Weights of a small image denoising model.
Model: 32-pixel images, widths [64, 128, 192].
Training: soap at rate 0.0017, 8000 steps, batches of 64.
Data: 97500 training examples, 5.3 epochs.
Rows from block 10 of a small image denoising model, named by matrix and row number. Rows with one number belong to one channel. Each number is 128 + 32 x the weight over its row's rms, rounded and kept within 0 to 255. All counts start at 0. Numbers have three digits each.
After each channel's rows are labels from the 100 images, of 14976, where the channel reaches its highest value: "lies over" is the class under the peak. Only what is clearly more common there than usual is listed. The data: drawings of small networks of dots and links.
# convs0: first 3x3 conv (model.decb.0.2.convs.0.weight, 128x128x3x3, each kernel summed), inputs 86-127
# convs1: second 3x3 conv (model.decb.0.2.convs.1.weight, 128x128x3x3, transposed, each kernel summed), outputs 86-127

convs0.99:106191144163106100135121172202145068167125124131083071162113125037118098090110168125167116097157169141173144143109070137131131
convs1.99:092112081084123140099094129136109118136149154087099175105173125208149118149148108156097098203099118163118146142087168113141077
lies over: dot

convs0.55:123105113136139110106151079163136079071068115116094127100222128106201103145150110146146093098077143093107134127193095103098098
convs1.55:157091094108113103154118117107183176132124124104120105142098152122090181106120129099126175107173115138174147140109092149101156
lies over: dot

convs0.63:136121188146122113103183126102102122120098140104139200084152097093105089126125094141165077085123122134124157120142118074110077
convs1.63:118126088162144098153144085169150169127134132082185111146064148111141130084132133110137144128154159177118092163154144175118090
lies over: dot

convs0.112:171100120167103115074155014125125149160097131111149130116086107111111151100125110153089171119137118135150133115054154154113103
convs1.112:123103142181086147123118172116115079154154125108111142144131141128096115178126087134142142166101081169076072136127167138156124
lies over: dot

convs0.37:083130057126150089102092164178139178098088135131075090116126144074162116142127121115132151127107093114104118161184086111130097
convs1.37:135131146075113207185152131157136096161133121110110167086108112112162201128073114141072129109135177104100145169107121152105103
lies over: link

convs0.110:097130171112153149146079098142104158082147115169127155122122080104115111133143170163141127119148060150207161148118131060080127
convs1.110:123114151165140041113157094085101133143122109073115076184136139150101120076128139145120108143105132103116122067168166147174129
lies over: link

convs0.32:161134148099144098121162188130097131125124141131118147059056155082108085126108110130074155124141130149126075108099224072157148
convs1.32:133145129217127137151104124126086135138188123166115110139144184170149194116170088134221105162091100117173186130174154147180132
lies over: link

convs0.105:171093130160163111092156118085092088115109160130096152081087149086132111085095103138151175098145123140112102115063172112154144
convs1.105:109125160180075124165162125115064161080138101141192102147138073172145122167090171166102143122167105166170103080169097102137138
lies over: dot

convs0.102:143135174116135149129063157119137151069090124175141144112138133119147094120109104115095111118125088104110076118160190107125115
convs1.102:114063140145140102093056147158103171115123150132114123140076116120172106115145122142149123145134092205111178107096130180120106
lies over: link

convs0.17:052182153147123160123083161115095112146151080136093183151101142099134133149137146094093144127182137155141133117110129198150192
convs1.17:199114078114128171081160136095152126176136134111135075130140125129119163126085105112064151149093136133091142158120104065196122
lies over: link

convs0.106:179117088127123040146096137136127138116115154130164155164142117077153128083125137203165079138078123097069121111186138121101122
convs1.106:081122162083130126093161063062108126128069110137079113141100112132130150183138102167117164121166106114065093107111134131121126
lies over: dot

convs0.124:117074149170114144120130144061053141155134072165125134097100121137068161115157124091162125088110142131108134137178170132091152
convs1.124:154195097114161099159148068067164145088119130118117125139105085188144087105084130151083109071107176164118122071127157126122129
lies over: dot; link

convs0.115:165200095123094115153095139121180095133122102089138092153094142105168046128118199119153125119123116143145123125133045151094148
convs1.115:093132194117113126101162123115190100146125182090107115066159137155112106122173111150138094133109163054127129071093146106112134
lies over: link; dot

convs0.65:168117142128093071117139134187133101185105175100146156195139132131113115098191099082143163115149089153074103115165128165186077
convs1.65:104152128160175141114073107161123141101115115131149109133091119168126161164101170127156108231179112151123129113097118065077113
lies over: link; dot

convs0.121:144119133119086158096105085119151134105088153171055146153129051131126161162128145159139140109141116142149111110133125118090122
convs1.121:142123092127150086141114110127128123123170169153165105122168169130089121095091135076062164132097081188120114172166064111150138
lies over: dot

convs0.16:171178104124173121126119143104113104108108114222094130174174146093172153125074182183095144110116127119150066107101175140152150
convs1.16:063062203122122093131097127062082131086151092101129212088051062110119095127137159143133136115125051192154163136116113143068111
lies over: link

convs0.61:112183127124152081157119171098209135137083140126127129148151114067142157156103077178116125084091120120067110043114030120109081
convs1.61:079094145088087156145083109127133140169133149097093106088109146102161116060103143135159102174068187123149184154122139112114055
lies over: link; dot

convs0.28:167146032126155047127098188100161099154129109119130144087136128133138121121135076158135148108164119199128056111115146127196111
convs1.28:150131191182126156116159089190064139048110141125150154120149114099140127124112145131101148105116074088127164148159153140087145
lies over: link

convs0.67:118075125136144104125121117106160145101047133145105124094131072079133150132074142158183145117112138126171039139203129135122138
convs1.67:150133097081085099091103097090063085081208143107192077134142141145128096098064161119113183105157123095096145049134134092104104
lies over: dot

convs0.68:130152171168123134159132121178130130132129161118095094142125127145119073117136101095091094045143099117070171144138167130109145
convs1.68:107089087169122093132114088132109116139125139168149143127093144111093182137139118112102161178156185111157084099189074099153132
lies over: dot

convs0.57:130127153154097112129150158067116129123135092114133176048158162089116130118141183128152141129174105116089098148106171130149144
convs1.57:129162122134148162173097115129096041131119168076157207136156165107105138154117134116127123130142115141185152136142153100076122
lies over: link

convs0.87:087154178115195126142117161176071161153121103151059174099081158107093076145124186213115097106151112117128103154156119132079160
convs1.87:150134162096106139122179135154142039151152106120156081136145108111179109221201097143109157119160098093106152117098126050103148
lies over: link

convs0.89:132166112148065101168088176103127131095117155085149131090145140106118117181107110116116130096131158139045088112127104145127090
convs1.89:145145114121211172142133131137113078201169106160111164097116161116130148083118128155114096105118141117164158182122141141155093
lies over: link

convs0.79:134232132144138134152156119075160069114191097150108146116165095126091146096147119135174143083178101176077132153125137172159110
convs1.79:118050113145068130105087137044147096046128195045108115138156144075158094127101115116118092092142152104123130128119186066088147
lies over: link

convs0.40:148101112088157180130132132082112116057199155095116047059105133081091146138112086181140181091088099140151111159139149097154128
convs1.40:142150144103068087149178115149165136163081055132214141134140112160131134135165068113118125166136131073126113092121119180168188
lies over: link

convs0.12:161126065150163103134128161108133119106160100105171106130133089071141137092106168188161161110089175104147149161237094062118181
convs1.12:135185134059048125199099064154137163139096165170108087131117111159113140093119122087151118139063194094120086129187153152131104
lies over: link; dot

convs0.47:143178089125120087151147101068140126152157113131149131147083224134106155162103107178166166115103129106130117082122126137143135
convs1.47:096136122082153122096118155097073095140118098101141088108142102187161127105179169144150132153117096162132130107120103126157115
lies over: link; dot

convs0.35:116093148194105097106127138174134151115132163155093144073183128128136123088148096096162092175095098141104070122176156131106165
convs1.35:144166124141167164150104119158149179134176104127139059141071145153111158142065099125188191096127140217157150154155113152145054
lies over: dot

convs0.38:109086110160134091116164166145085066145100164117177113154105113106102148163150167161158148159154068109145104103162168057160078
convs1.38:145080108092126174125148103123107149153125126175101075120176141121169185160104166090120146078088144103104225201131131127102098
lies over: dot

convs0.82:122071137158143091116138087088108158131124143108073103147153141119094166105123128132160115154139047095079087088106193075093120
convs1.82:116144154169148113142122159085107154132162151088148110135044108158155153134129125130146129104108139188156126198076106164170094
lies over: link; dot

convs0.126:085047146116100054161132131131094119104125142156108093133164075124155185186067151085181090164119144129109165142102208109109157
convs1.126:181125068137131179160104156147103107120133098077175141118112201147138175077107144139136173164112083168123096112166110141155096
lies over: link

convs0.48:130171110122084112167074129179102147126124162093154100112113142086111094105183120066118078154101153157096145118109077133173163
convs1.48:133071112121125196115120161081166148131146112114144150116119120118135176084099112162140115047169136132139092200090157153089075
lies over: dot

convs0.127:070105097126133092156122148154104151134131176091119136094110127091114043081081113123141105085101100129121170118144124155132127
convs1.127:193145115128112183113151132113127114113116127112147186165129115114093132214159132164134121163150085073105054115168163125169121
lies over: link

convs0.36:095143221100138095092116090125150174131134119093109130108138124084108090113121112082155151144064175145075092138079157171077144
convs1.36:150118135117130114080110128137172154129051121153116112134074131154161186143143147109109150131166153147151143139158109137166111
lies over: link

convs0.31:136135195112145123142113094106122098149129161106151174147081176118136127146094112166079141103096131163152090052149143069093137
convs1.31:151129139044100106113183149131142168105125111136083061118082067125148092118156136110100164144116114127131146083143118142166132
lies over: dot

convs0.49:142173132114066106094125073150172087168103112158119147136090098117104137096108137105179092079157144151137121158107131170133098
convs1.49:081089121202103095093185150150060097132146119074214178114169184106142202111100122105103148129134138105098102160138084116152120
lies over: dot

convs0.78:174119102092099103157140200172110101126128142144141134085116060111141135136124162085140106113119153171104036127141074063137149
convs1.78:144185128118162170148093092131126079153095155104085176193157196116111130047105127113140071128124194062150177121094137169143134
lies over: link

convs0.66:148177150092105102148056151102141133166092132143122112100086155100109113157111127158150168085128144142120000137165128108140148
convs1.66:142139140150176144181113145139158112160139136088099156100116105088147115105120097077082075134101107067124255128110148113139140
lies over: link

convs0.108:073141093143174157077092124113076104164122054186092144158153152092133135129115182109143187116094096076161119170183107151117151
convs1.108:079152160116137138177155163226164114116073148113185134063067149170136144075114102140127148088165119153157167116136094099113106
lies over: link